Weights of a small autoregressive pixel model: adamw at rate 0.00065, 7600 steps.
Rows from block 7 of a small autoregressive pixel model, named by matrix and row number. Rows with one number belong to one neuron. Each number is 128 + 32 x the weight over its row's rms, rounded and kept within 0 to 255. All counts start at 0.
After each neuron's rows are labels from the 100 images, of 14976, where the neuron reaches its highest value: "responds to" is what is common among them. Only what is clearly more common there than usual is listed. The data: made-up ball-and-stick molecule models.
# fc1: MLP up (model.blocks.7.mlp.fc1.weight, 768x256), inputs 64-127
# fc2: MLP down (model.blocks.7.mlp.fc2.weight, 256x768, transposed), outputs 64-127

fc1.225 [139 107 118 174 129 120 195 113 122 140 124 145 125  95 178  98 149 146 113 163 151 144 147 176 192 134  79 137  61 105 119 146 102 143 157 129 152  91 111 152 126 107  80 103 136 134  56 135 119  64 137  87 128 130 125 107  96  78 178 134 131 144 153 136]
fc2.225 [105 113 139  30 136  81 107 173 157 151 165 144 158  96  98 113  72 135 131 135 114 157  89  56 107 195 126 146 156  95 138  82  96 133 145  99 158 208 115  78 118 123 132 127 130 119 165 136 128 128 161 113 127 120 145 156 123  79 110 134 126 213 113 137]
responds to: purple ball; space-filling; dark backdrop

fc1.0 [152 136 108 107 128 158 137 162 102 134  86 125 102 154 136  75  76 142  83  59  63 116 130 106 105 161  58  49 189 161 173  82 155 187 135 116 129 155 111 182 145  58 108 182 136 104 125 129 152  99 161 112 179  91 122 106  55 145 117 113 133 109 130 117]
fc2.0 [134 126 196 107 138 151  83  70 118  60  88  98 125 118 150 121 100  95 157 126 160 129 158 164 103 137  99 130 103 112 144 118  89 106 131 205 123 136 180  83  86  91 125 157 120 125 140 115 163 150 180  64  76 150  99 131 101 188 102 117 132 164 131 118]
responds to: balls: three

fc1.694 [162 116 101 125 131 118 122 119 129 122 112 176 128  61 137 166 157 133 132 150 183 171 119 176 108 150 100 118 127 102 132 155  96 191 135 211 122 143 151 188 152 154  91 148 113  87 101 123 142 103 128 149  64  69 107 147 140 146  56 138 108 137 110 106]
fc2.694 [ 82 138 129 167 124 165  79 149 143  97 118 131 176 101  89  88 109 126 116 138  94 157 112 107 137 142 142 145  89 137 108 115 108 149  90  92 139 134  40 139 153 131  64 107 135 155 126 147 140 151 193  96  75 117 126 174 100 133 112 132 111 128 137 118]
responds to: yellow ball; space-filling

fc1.637 [129  67 117  31  51 111 139 164 107 146 153 150 125 131 123  24 142 128 127 144 152 125 140 102 174 101 146 146 200  99  82 125 150 127  85 127  83 134 112  55 110  90 139 165 124 108  86 136 130 241 165 132 130 150 200  54 127 156 118 129  78 122 130 124]
fc2.637 [173 101 109 182 124 196 154 145 158 166 174 131 132 131 125  87 176 138 157 120 165  96  89 132 131  84 137  98 132  97 122 116 109  39 121  99 104 190 121 112 176 152  93 190 101  93  77 147 196 143 122  82  72 111 116  87 117 142 136  85 120 130 109  68]
responds to: balls and sticks

fc1.50 [104 142 117 106 135 118 156 100 149 169  78 134 158 134 104  83 114  98 152 137 144 167  87 142 225 157 137 100 190 163  62 123 137 131 135 160 126 106 150 107 104 164  78 130 168  71 132 187  72 171 118 166 127 126 135 146  92 105 193 101 109  87 158 138]
fc2.50 [116  92  92 163  88 186 143 109 175 178 146 131 144 124 133  99 178  95 185 150 142 121 121 178 150 144 136  91 166 160 112 148 137 118 174  86 130 116 154 138 170 126 171 167 105  72  96 123 159 189  97 129 120 144 127 138 123 194 111  75  74 100 113  90]
responds to: orange ball; space-filling

fc1.402 [130 152  99  74 158  95 187 182 136  99 113 138 149 145  79  83 151  97 113  76 135 106  96 133 152  74  96  75 141 121 102 140 149 153 108 133 138  86 116 152 146 129 140 187 196  97 157 164  97 153 112 113 103 208 112 100 173  76 156 150 124 162 116  96]
fc2.402 [ 88 129 127 131 178 163 114 139 128 130 108 143 101  83 130 113 150 150 126 102 115 130  89 137 130 166 106 110 105  87 109  99  67  33 119 122  85 197 140 130 155 132 140 160  98 114 169 173 107 111 146 139  94  98 127 120  97 129 174  57 172  49 140 104]
responds to: blue ball; space-filling

fc1.192 [156  49 116  65  98  85 121  89 166 130 129 129 170 155 116 122 128 126 139 140 113 165 144 142 161 167 103  87 138 153  90 154 106 175  86 179 146  79 122 125 143  93 133 115  85 118  86 138 131 210 169 140  68 187 113 125 132 162 124 138 121 115 105 148]
fc2.192 [137  87  90 212 213 157 105 111 142 102 157 127 165 164 135 153  77  93 127 129 161 128 120 150 144 126 117  99 113 106 107 153  85 148 124  86 165  90  94 160 137 138 153 124  70 125 164 138  71 119  93 122 149 199 130 183  83 150 155  65 117 141 141 145]
responds to: yellow ball; dark backdrop; space-filling

fc1.748 [134 107 104 126 160  79  55 160 107 132 129 113 143 149  75  73 142 121  68  77 124 121 146 132 118 158 205  90 134  99 127 103  98 116  91 151 157 116 109 108 152 112 127 101 139 133  67 104  87 181 128  56 146 129  88 100 110 156  78 104 134 138  82 172]
fc2.748 [162  94 134 115 142 202 189 162  68 109  79 132 103 150 159 139 113 100 165 186 104 112 122 127  90 128 117 164 163 141 124 131 129 151 165 135 140 114 126 177 145 156 163 196 150 151 155 157 103 169 119 118 163 101  84  98 122 143 147 114 104  79 137 152]
responds to: space-filling

fc1.349 [129 140 192 156 109 159 115  95  96  68  97 142  67 120 124  93 110 159  63 155 130 143 153 212 167 101 154 100 171 107 146 129 130 195 128 128 150 170 110  96 124 189 137 155 147 101 103  67  69 186 148 161 138 152 134  88 134 104 134 172 115 157  83 132]
fc2.349 [122  61 137 197 152 142 158 215 108  92 131 144 119 142 163 142 123 106  96 146 119 108 150 107 161  95 181  69 156  95 150 128 133  97 105 115 185 140 169 124 140 166 117 153 171 104 173  73  76  77 126 107 129 202 108 104 162  86 209  81 119 102  97 170]
responds to: balls: six

fc1.112 [125 116 140 135  65 141 164 113 161  64 193 166  71 103 117  56 109 138 124 107 130 120 125 130 148 101 150  87 180 108 109  92 119 145  86 155  91 130 126 112 149 178 147 142 184 153  85 133 102 144 134  92  80 130 129 157 184  33 136 142  58 155 143 133]
fc2.112 [155 117 152  72  94 137  70  91 146 122 176 162 104 131 105 138 147 109 161 110 112 117 152 127  97  64 122 103 133 141 125 168 129 163  92 163 135  84 169 122 114 165 155 132 172  78 123 122 152 149  98  97  99 211 169  56 110 159 138 202  92 149  45 130]
responds to: balls: four

fc1.428 [126 121 125 124 101 156 168 157 118 108 159 169 102 115  97  96  87 166 124 132 149 102  78 107 116 129 118 140 124 181  93  97 142 169 135  99 117 141  99 158 107 145  99  88 147  94  64 108 124 132  86 176 183 138 141 106 110 126 130 150  95  82 123 120]
fc2.428 [104 132 162 185 167 130  59  77 143 154 107 139 178 128 141 139  86 120 102 104 147 174 150 150 139 126 141 122 112 108 147 152 155 158 132 158 133 149 179 115 146 102 117 127  98 142 159 123 132 174 122  67 106 147 169 125 105 121 147 136 118 173 141 117]
responds to: balls: three

fc1.3 [115  92 172  90 150 103 147 128 121  85  93 111 126 119 128 100 173 137  67 169 131 126 151 147 161 135  92  99 143  87  77  99 128 142 114 158  83  76 115 162 187 182  45 131  96  50 161 146 113  97 118 171  93 122 142  73 151 123  86 139 156 138  81 134]
fc2.3 [ 61 131 155 183 179 126 165 113 103  88 106 163  80 129  82 173  93 121 159  95 108 194  95 128 164 102 135  89 125 120 128 106 131 158 101 111 146 141 122 147 148 146  91 169  80 118 174 112 123 184 133 149 129 162 128 233 197 126 150  53 176 115 124 151]
responds to: balls: three

fc1.302 [174 109 158  89 149  83 164  87 133 157 144 105 136 146 174 101 144 159  92 118 110 122 154 123 129 143 159 141 143 165  88  85  72 139 160 118 160  55 136 102 140 121  81 194 144  87 151 102 156 109 109 149 133 152 109 126  66 120 110 146 114 145 152  31]
fc2.302 [156 113 116 135 139 134 106  85 167 193 153 147 127 124 103  64 103 126  91 153 136 111  72 177 134 157 133 162 141 165  67 131 124 215 188 135 131  92 131  98 176 105 191 131 154  90 145 182 121 211  86 150  78 145 111 129  93 116 132  87 101 186 140  99]
responds to: balls: four

fc1.475 [134 174 137 104 131  99 172 148 164 123 135 121 140  82 125 142 135 134 123 198  72 127 127 134 117 135 185 103  93 154 114 113 147 118 188 151 125 127 160 135  84 124 123  75 131 126 131 120  95  95 146 119 149 134 110 110  66 128 115 109 105 159 101 150]
fc2.475 [ 78 143 117  74 153 115 120 103 112 166 135 118 173 127 172  92  91 132  95  95 169 145 100 131 125 123 153 148 135 137 133 123 134 141 115 126 147 115 127 194 106  99 116 165 150 153 147 126 128 138 150  98 156 166 102  94 124 132 152 139  54 118 125 134]
responds to: balls: ten

fc1.461 [121  82 123 192 114 164 158 142 156 143 146 126 106 161 150 146 127 133 116 161 179 114 134 183 151 112 183 118 126 138 106 157 102 108 149 162 120 155 122 136 117 167 143 174 138 183  98 115  88 137  69 110 151 149 181  85 174 108 137 120 155 113 161  81]
fc2.461 [ 89 174 112  76 193  77  85  72 149 127 144 139 104  96 138 112  96 149 136  94 148 171 106 129 107 131 117 102 104 135 110 114 179 157 130 104 145 132 136 120  72 116 135 100 149 128  94 116 134  98 195 105  81 173 106 160 132 196  95 162 131 156 125 154]
responds to: balls: three

fc1.241 [ 92 161 131  51 158 108 171 156 131 110  89 156 122 116 117 101 137 119 106 133 149 138 111 169 159 174 125 125 191 147  96  83 146 154  72 122 112 138 202 137 171 129  81 150 185  70 122 172  87 183  79 154 114  97  72 117 143 101 109 177 108 111 153 101]
fc2.241 [194 123 133 143 152 147 105 161 148 185 128 146 109  58 125 139 159 112 145 130 114 128 120 178 121 154 155  80  95 109  78  88  94 160 117 161 150 137 125  82 169 186 111 157 161  39 169 163  91 168 163 174 142  94  96 160 135 126  97  89 122  60 120  86]
responds to: blue ball; space-filling

fc1.437 [159  71 153  73 117 133 201  99 123  55 133  27 138 138 104  79 106 121  98 126 133 132 106 173 164 112  94 176 166 116 148 164 119 119  86 243  90  86 136 119 146 129 156 116  89  90  86 138 154  70 113 169 136 138 177 100  94 166 150 163  66 132 121 122]
fc2.437 [176 149 169 188 167 194 183 203 116 104 131 113 153 125 133 142 119 148 157 117 145 129 118 107 116  95 131 103 119  47 143 167 110  61  65 115  72 135  94 121 147 159  98 155  85  95  98 166 123  48 160 128  97  75 146  84 108 170 127  74 128  56 115 109]
responds to: blue ball; space-filling

fc1.626 [156 170 121 131 129 123 200 121 147  96 120 110 121 139 133 177 165 124  89 156  58 122 165 138 128 133 158 107  69 126 101  91  74 178 127 145 181 141 116 135  97 105  99 177 177  91 117 127 125 182 109 118 122 126 107 160 119 167 110 150  94 141  88 128]
fc2.626 [116 126 128 121 149 139 151 101 142 142 135  95 127 102 153  95 135  92 139 152 130 159 106 183 194 104 174 103 155 132 139 116 121 135 153 106  92 162 133 177 162 179 129 159 130  35 144 122 102 138 115 150 137  95  96 158 169 114 192 123 187 136 118 164]
responds to: balls: four; balls: three

fc1.669 [174 105 113  69 101  80 177  94 146 131 132 109 139 147 132 122 133 189 111 161 112 117  61 149 169 128 160  80 161 158 115  98 151 180 125 126 146 149 136  95 111 115 117 213 138  93 128  77 103 151 108 120 124 166 123 146 174 119 151 107 138 139 146 135]
fc2.669 [127 139  90 154 187 198 138 193 118 157 117 169  80 158 130 136 149 122 135 147 122 110  86 145 160 130 138  74 178 114 164 171 156 152  98  79 145 150 129 122 168 171 128 160 169  95  96  87  68 160 142 111  58 156 108 129 173  91 233  44 138  57 117 147]
responds to: orange ball

fc1.272 [162 121 154 120 142 116 218  36 133 116 107  42 157 160 143 101 153 159  68 138 110  96 151 114 189 145 137  98 125 135 122  77 114  99 123 151  98  65 111  74 188  97 102 168 126  93 111 114 121 118 145 185 150 155 118  97 114 112 103 140 135 126 118  90]
fc2.272 [ 87 122 115 124 157 150 131 135 133  86 135  73 158 154  74 106  91  95 130 189 104 141  94 106 123 121 109 101 122  90 107 137 106 140 148 116 134  49 108  98 123 129 158 144  80 133 155 132 102  97  94 145 114 165 174 203  97 146 137  58 140 134 124 106]
responds to: orange ball; space-filling; balls: four

fc1.612 [187 111 113 102  63 119 186 133 177 125 179  72 157 127 145  56 152 143 115 105 143 104 126 151 156 125 147 146 108 123 131  85 140 141 177 176 157  91  99 152 151 109  87 155  91  88 149 119 179  76 128 141 112 178 183 100 166 164 115 122  68 198 121  98]
fc2.612 [132 101 153 133 217 172  88 130  61 126  98 113 110 169 172 105 121  99  86 173 114 101 153 121 119 153 149 122 135 194 137 141 123  87 122  89 169 157 203  91 130  98 172 140 169 130 138 123  90 211  80 147 103 139  80 144 180 115 144  97 116  50 156 131]
responds to: red ball; space-filling

fc1.312 [167 114 130 110  89 174 166 166 149  52 141  70 145  83 107 117 139  84 144 196 171 122 139 145 126 166 112 180 107 120 109  82  81 141 142 140  93 149 159  94 131 176  95 157 175 108 126 165  88 117 147 149 163  74 139 127  97  46  78 135  96 140 154 133]
fc2.312 [168 111 202 147 148 134 184 147 107 162 163 122 113 115 118 122 169  87 108 129 115 142 148 147 120  86 125 133 143 110  96 149 134 167  65 169 157  99 191  90 133 181 103 159 100  77 121 171  58 135 125 189 128 151 133  89  94 118 113 165 114 123  95  94]
responds to: space-filling

fc1.547 [147 127 137 165 151 157 142  17 114 155 124 139 123 142 106 108 122 142 125 177 164 134 183 150  95 144 196 119 105 143 151 118 103 130 151 104 115  98 131 133 115 124 141 141 169  79 141 110 124 145 132 200 112  63 105 149 106 132  78 151 124 102 102 154]
fc2.547 [148  72  56  83 149  75 137  90 100  81 160 144  94 137 119 190 123 140 130 122 151 159  39 123 105 167 123 119 112  99 112 223 151 136 143 152 145  94  91 178 121 130 139 181 104 126  88  87 132 144 105 136 150 188 168 112 123 101 149 126 141 149 112 146]
responds to: green ball; dark backdrop; space-filling

fc1.115 [114 118 126  43 105 124 167 114 146  92  86 113 141 115 114 131 125 141 117 148 137 140 147 134 105  74 135  97 115 184  66 117 107 142 118 117 189 167 177  67 143 138 175 128 138  67 110 152 127 112 105 160 153 107 142 107 108  60 166 158 125 186  90 137]
fc2.115 [126 164 126 215  39 147  79 148 131 162 121 119 199 121 124 138 179 157 154 130 102 128 101 142 109 196 103 104 130 147 182 190 136 147 150 150  63  83 117 123  77 129 197 116 141 173  93 103  71  70 119  86 106 147 156 135 121 127 129 128  95  82 125 125]
responds to: purple ball

fc1.642 [ 99 103 152 189 176  69 142  75 164 144 105 104 172 121  99 113 123 154 123 163 120 166  97 197 171 144 169 125 139 116  87 137  94 201 150  96 114  66 156 178 159 122 112 131 150  57 152 141 109 148 108 189 130 134 136 159 109 131  94  87 129 120 121 154]
fc2.642 [181 147  62 120  84 150 114 123 107 113 140 116  70 136 148 149 132  96 132  64 187 127 194 133 107  87 125 139 109 148 154 199 154  96 162 177 132 121 126 182 122  85 147 117 165 189  78  88 188  90 132 133 171 105 123  26 152 125 130 217  84 147 126 145]
responds to: orange ball; dark backdrop; balls and sticks

fc1.576 [169 117 128  67  74 152 179 146  87 146 121 117  78  80 143 162 134 151 115 152 134 158 167 130 182 126  54 135 179 105 128 177 138 169 116 139  86 158 150 134 153 186 136 105 218 123 133 167 152 158 157 152  63 114 130  76 149 115 114 156  54 123 124 126]
fc2.576 [146 141 160 189 154 189  74 118 128 185 100 183  94  81 124  84  80  88 209 162  87 179 104 159 106 129 143 167 138 113 101  73  96 148 115  88 169 157 128  79 151 211 142 102 166 136 115 136  97 160 237 116 167 106 116 176 124  82 146  90 141 112 159 149]
responds to: blue ball; space-filling

fc1.581 [129 132 147  97 122 135 139 124 139 125 184 166 122 107 146 170 127 126 105  92 156 189 125 187 145 135 128 113 127  79  95 208 136 250 136 200 153 143 150 156 130 111  75  95 220 106  99 103 159 194 149 170 133 105 138 109 147 141  72 189  86 139 112 136]
fc2.581 [149 160  66 134 178 202  93 141 150 107 120 127 140 114 128  89 159 104 152 148  73 151 139 111 102 219 129 142  58 158 101 149 111 140  85 117 133 103  83 114 172 150  90  89 155 149 117 133 116 186 198  91  84 144 113 155 121 134 118 110  92  63 138  90]
responds to: green ball

fc1.434 [148  97 120 173 118 139 132 123 144 103  65 146 103 134 127  95 146 157 122 151 102 143 177 112 173  39 156 122 122 112 118  51  49 128  86  79 160 171 153  59 129 185 115 156 134  82 109 114 110 127 125 136  86 157 115  78 121 119 154 142 161 115 125  97]
fc2.434 [ 75 117 167 167  53 134 142 136 120 124 103 115 208 131 130  81 144 139 149 197 169 134 139 100 114 115 133 135  80 171 164 153 154  57 130 127  90 180  83 127 134 111 107 120 126 167 151  88 131 167 145 112 121 115 123 120 191 173  81 136  55  90 165 130]
responds to: purple ball

fc1.469 [125 151 123 137 128 140 128 144 103 130 165 113  70 130 128 172 155 152 141 185 102 100 118 139 132  85 157 144 129 124  90 148 135 165 131 180 167 171 127 155 115  70 100 168  94 124 142  98 119 145 137 219 133 157 168 125 130 157  91 112 134  82 112  71]
fc2.469 [138 154 110 110  91 149 125 152 106 110 165 178 155 187 113 118 155 113 113 153  93  81 183  87 116 123 113 100 177 125 158 170 156 153 122 131  85 101 147 117  79  88 159 138 178  76  77 128  92 165 148 140 109 105 156 167 140 159 103 153  66 148  80 125]
responds to: yellow ball

fc1.606 [175 112 105 124 125 130 147 109 118 109 136  89  97 143 133 117 113 158 112 184  56 155 120 161 143 108 182 167 160 155 116 113  92 148 128 116 159 126 109  82 142 120 112 140 147 101 167  62  91  94 159 158 127 115 124 134 122  79 112 153 157 126 169  88]
fc2.606 [130  98 164 184 105 138 146 159 151 146 101 139 152 116 121  76 118 169 132 184 139 135 144 103 118 145 168 149 126 171 145  81 124 116 108 120 155 156 147 111 154 107 122 135 131  92 100 127 127 143 122  60 146  69  61  61 163  78 134 123 121 142 126 126]
responds to: balls and sticks

fc1.267 [208 142 127 142 129  88 158 165 121 141 130  85  94 123 130 155 152 179 122 115  75 130 141 160 125  85 177 107  86 107 119  66 112 146  94 100 119 190 121  99 136 159  75 117 236 131 100 131 179  95 134 171 141 110 113 113 116 126  79 149 125 155 151 100]
fc2.267 [ 93  73  52 116 120 158 123  87 114 117 156 136 180 200  97 157 124  92 150  93  96 152 146 203 137  88 108 133 161 144 111 151  91 151  76 132 115  80 155 174 120 108 179 125 126 137 150 164 158 190  72 138 111 162 150 128 115 192 126 107  91 126  98 121]
responds to: small balls on sticks

fc1.80 [125 152 109 112 147 112 109 134 165 136 183 146 129 126 151 151 181 105 155 197 104 182 105 169 104 165 124  64 134 135  74 117 124 188 138 105 142 134 145 100 146 158 137 136 129  85  64  88 194 177 104 157 116 122 191  84  93 166 132 172  51 143  21  75]
fc2.80 [ 98  79 138 138 140 104  84 108 114  95 133 159 137 126  90 163 109 149 134 101 101 143  93 119 139 129  99 142 174 115 122  96 114 146 108  60 157 156 131 117  89 157 141  81 138 118 168 151 125 135 105 126 110 176 149 185  89 139 118 130 183 176  77 152]
responds to: yellow ball

fc1.123 [123 132 151  76 127 106 116 131 119  74 156 122  80 153 145 126  91 181  39 163  82  97 147 155 135 154  99  94 170 142 109 143 124 162 120 161 218 128 151 149 137 120 112 153  88 119 115 127 181 179  65 150 124 176 161 113 159 159 126 226 104 108  57 113]
fc2.123 [170 128 131 166  90  99 116 116 122 132 127 132 175 109 122  69 153 140  52 132 166 111 179 139 116 140  94 130  93 157 132 107 141 130 156 161 210 162 117  89 113  83 113 110 148 116 186  96 101 108 154 119 213 106 157 118 132 126  66 140  53 162 144 131]
responds to: balls: three

fc1.643 [167  73 192 142 165 100 134  72  86  77 125  69  96  82 150 106 132  98  98 231 115 112 139 135 178 165 126 138 137 123  82  96 109 162 113 147 158 139 116 155 116 119  70 104  96 103 112  84 132 159 143 173  58 121 134 106 114 163  94 191 102 132 118 117]
fc2.643 [124  59 137 134  80 175 116 142 167 102 110 111 120 134 117  77 146 193  74  76 127 120  77 127 174  85 140 135 100 137 146 115  81 172  99 130 135 169 146 109 143 198  71 134  68 143 107 162 106   8 125  90  47 115 148  78  95  45 194 154 170  80 122 126]
responds to: dark backdrop; small balls on sticks

fc1.492 [122  95 185  85  83 118  90 122 123 123 106 142 131 144 134 180 115 185 107 218  98 185  96  90 176  86 106  99 147 144 129 122 122 138  80  68 127 154 140 114 112 100 101 160 141  94  96 162 132 202 129 141 158  98 154  66 148 146  95 129 106  96 103 171]
fc2.492 [ 75 123 128 151 132 164 150 142 151 119  99 125 137 133 118 140 156  56 156 153 119 158 122 177 132 143  96 119 114 122  67 121  90 124 137 180 128 102 172 100 146 164  91 144  71  96 149 193 101  87 111 148  73 100 126 122 102 146 118  99 150  91 115  74]
responds to: blue ball; space-filling

fc1.726 [150  99 104  68  78 150 110 132 141 101 191 157 113 133 170  77 155 139 125 107 148 134 108 128 160 157  98 134  94 176 100 116 100 134 143 128 184  90 175  90 124 137 151 148 117  92  74  40 154  90 131 119  93 136 171  55 101 126 176 255  63 156 112 117]
fc2.726 [ 82 139  93 167 134 154 179 124 136 128 127 171 140 151 143 141 115  78 139 141 171 169 212 121 169 130 113 150 133 141 164 148 118  84 130 123 130  91 131 124 118  67 158 146 103 118 160  52 105 108 129  67 191 196 119 146  81 109 192 130 119 149 159 129]
responds to: purple ball

fc1.483 [102 147 138 154 107 160 147 165 137  92 111 131 175 165 116 110 125  69 140 153  65 101  67  92 119 181 125 126 132 115 150 178 175  93 120 104  64 177  92 187 166  92 158 158 100 139 190 182 128  81  94 125 141 102 152 110 133 152 131 137  90 153 115 197]
fc2.483 [113 136 107 116 117  95 140  97 146  98 134 121 128  66 134 125 188 135 114 155 102 101 145 159 137 106 136  96 129 112 115 115 144 137 121 103 137 133 113  52  86 144  88 107 142 125 104 136 177 110 229 103  49 145 119 172 165 163 105 166 117 137 158 139]
responds to: balls: three

fc1.405 [ 88 124 121 109 156  74 103 123 197 155 126  95 135  86 124  85 134 132 115 142 135 160 103 165 163 133 144 114 168 125  89  78  86 167 175 141 170 119 148 128 131 136 153 189 165  43 135 112 123 123 101 161 133 102 153 177 100 127 124  92  84 145 134 133]
fc2.405 [153 113 114 118  85 129 148 122  58  15 119 124  72 163 132 160 115 175 115  83 148 114 167 161  89  65 119 133  90 103 153 187 146 112 119 164  93 123 118 167  84  98 137 127 112 178 141 105 169  82 122 141 137 130 135  33 186 146 114 199 110 115  92 131]
responds to: orange ball; space-filling

fc1.379 [102 138 135 159 139 138 119 145 164  75 132  94 139  89 161  42 154 177  81 134 144 133 150 144 226  87 133 138  97 142 105  70  71 114 166 125 249 117 137 114 157 114 140 178 107 118  92  57 130 147 118 130 143 140 133  77 152  82 150 161 100 158 147 138]
fc2.379 [193 138 148 110 175 102 199 131  94  96 101  81 122 134 180  85 121 143 102 133 151 127 183 128 162 111 180 133 137 123 138 135  96  69 132  98  73 114 124 122 170 101 138 143 110  79 180 130 106 130 100 136 176 111  76 105 120 148 142 125 159 100 168 101]
responds to: dark backdrop; space-filling; purple ball

fc1.535 [115  97 116 120 116 157  92 137 186 125 133 165 135 128 109 104 125 119 142 148 131 176 158 125 160  76  82 102  89 167 136  72  73 141 126 124  92 140 205 104 146 180  96 139 135 108  80 151 159 139 123 120  66 100 119  60  92 114 141 152 109  93 110 129]
fc2.535 [ 85  98 175 180  88 167  83 105 105 121 128 134 145 141 132 122 112  83 146 169 124 124 159  81 111  95 114 132 165 145 129 131 125  81 123 102 169 178 184 102 131 119 114 147 148 146 102 117 173 161 114 136 138 110 131 130 201 152 104 103 116 130 101 143]
responds to: blue ball; space-filling

fc1.758 [137 125 118  85 144 171 131 150 106 110  68 175 115 142 160 120 105 109 127 122 128 148 160 163 188 137 129 115 173  92 127 150 112 162 118 183 191 159 103 107 151  94  86 152  64 112  79  84  76 199 164 163  59 177 114 111 117 134 138 111   7  98 119  99]
fc2.758 [151  84 159 157 118 133  71 130 149 148 167 102 205 145 120 153 150 182 121 179 141  76 111 153 127 110 124 102 125  87 122 186 155 114 159  94 121 131 164 181 111 185 141 139 176 107 158 146 140  75 122  76 109 109 146  55 131 138 155 136 173 131 115 156]
responds to: balls: eleven

fc1.387 [145 137 209 115 126 105 160 146 146 101  95 116  84  77 129 124 155 108 104 135 108 148 140 131 149 129 102 141 176  98 105  89  71 129 191 103 127 158 114 136 160 162 135 162 181  88 120 166 151 166 111 158 118 125 132 123  88 121 125 155 143 131 126 125]
fc2.387 [162 130  89  66 161 163  85 202 139 161 158 188  88 157 158 194 139 121 103 124 144 114 140 111 109 153 121  66 143 101 148 128 132 124 124 120 172 114 174 133 110  87 118 139 213  80 177 123 177 180  90 143 130 164 125 116 141 160 140 155  92 139  71 167]
responds to: blue ball

fc1.205 [146 157 114  85 131  80 131 128 134 130 174  82 113 105 149 149 120 156 105 131  77 155  63 139 142 146 182 131 163 165  81  92 128 182 189 113 127 132 146  97  99 171 164 145 204  80 147  83 145 109  98 137 147 123 159 173 127  85 103 102 143 151  91 145]
fc2.205 [134 136  93 187  96 174 140 196  75 108  77 183 122 122 114  72 128 156 128 109 135 154 114 103  91 141 117 175 120 165 161 129 165 100  71 129 130 154 132 179 117  98 109  68 112 123  89 125 100 116 179  95  83  69 104  82 141 138 132 128 149 112 153  97]
responds to: yellow ball

fc1.140 [ 81 128 175  89 148 166 154  92  74 112 129 161 114 110 102 113 131 128  51 128 157  76 112 123 159 140 147 138 207 116 132 144 164 126 142 155 131 136 147  86 140 142 178 122 200  95 148 103 135 137 157 114 170  95  80 158 116 105 113 161 187 169 113 134]
fc2.140 [119 120  80  77 140  73  98 110 118 139 144 112 130 102 137 223 128 158 162 178 151 139 132  61 124 145 125 112 105 114 138 143 150  81 168  91 153 124 108 166 130  82 118 130 163 144 106  92 193 155 129 109  81 181 111 153 137 189 142 146 149 137 149 112]
responds to: dark backdrop

fc1.710 [155 141 141 106 117 133 148 109 144 139 142 106  94 125 122 131 181 134 145  81 145  53 148 147  98  79 175  72 163 109 111 105 112 142 145  82 119  92  86  85 159 159 139 182 184 127 137 153 157 109 109 153 120  98 154 121 137 101 133 149 141  93 143  54]
fc2.710 [ 80  91 170 121 138  95 123 130  78  57 138 117 126 153 157  87  82 156  56  76 112 129  99 106 188 174 122 112 143 111 136 146 118 130 134  87 144 157 124 120  86 131 142 105  63 146 117 137  98 121  98 156 130 109 117 114 114  85 188 112 123  82  93 172]
responds to: small balls on sticks; balls: eleven

fc1.670 [159 146 161 120 132 152 159 125 125  67 156 105 110 120 147 110 157 128 101 134 156 127 143 131 130 121  73 127  69 121 155 106 138 144 141 140 135 111 156 158 141 123  40 129  99 150 132  85 140  88 117 107 162 137 181  58 123 122 134 178  89 179  86 131]
fc2.670 [137 152 142  90 137 147 167 156  89 120  71 121 167 151 122 108 151 106 171 107 112 163  87 138 145  76 129 118 130  98 173 158  92 133 108 124  85  91  96 179 126 144 156 178 100 118  73 110 133 119 177 109  79 161 179 116 210 164 141  89 134 134 142 142]
responds to: balls: three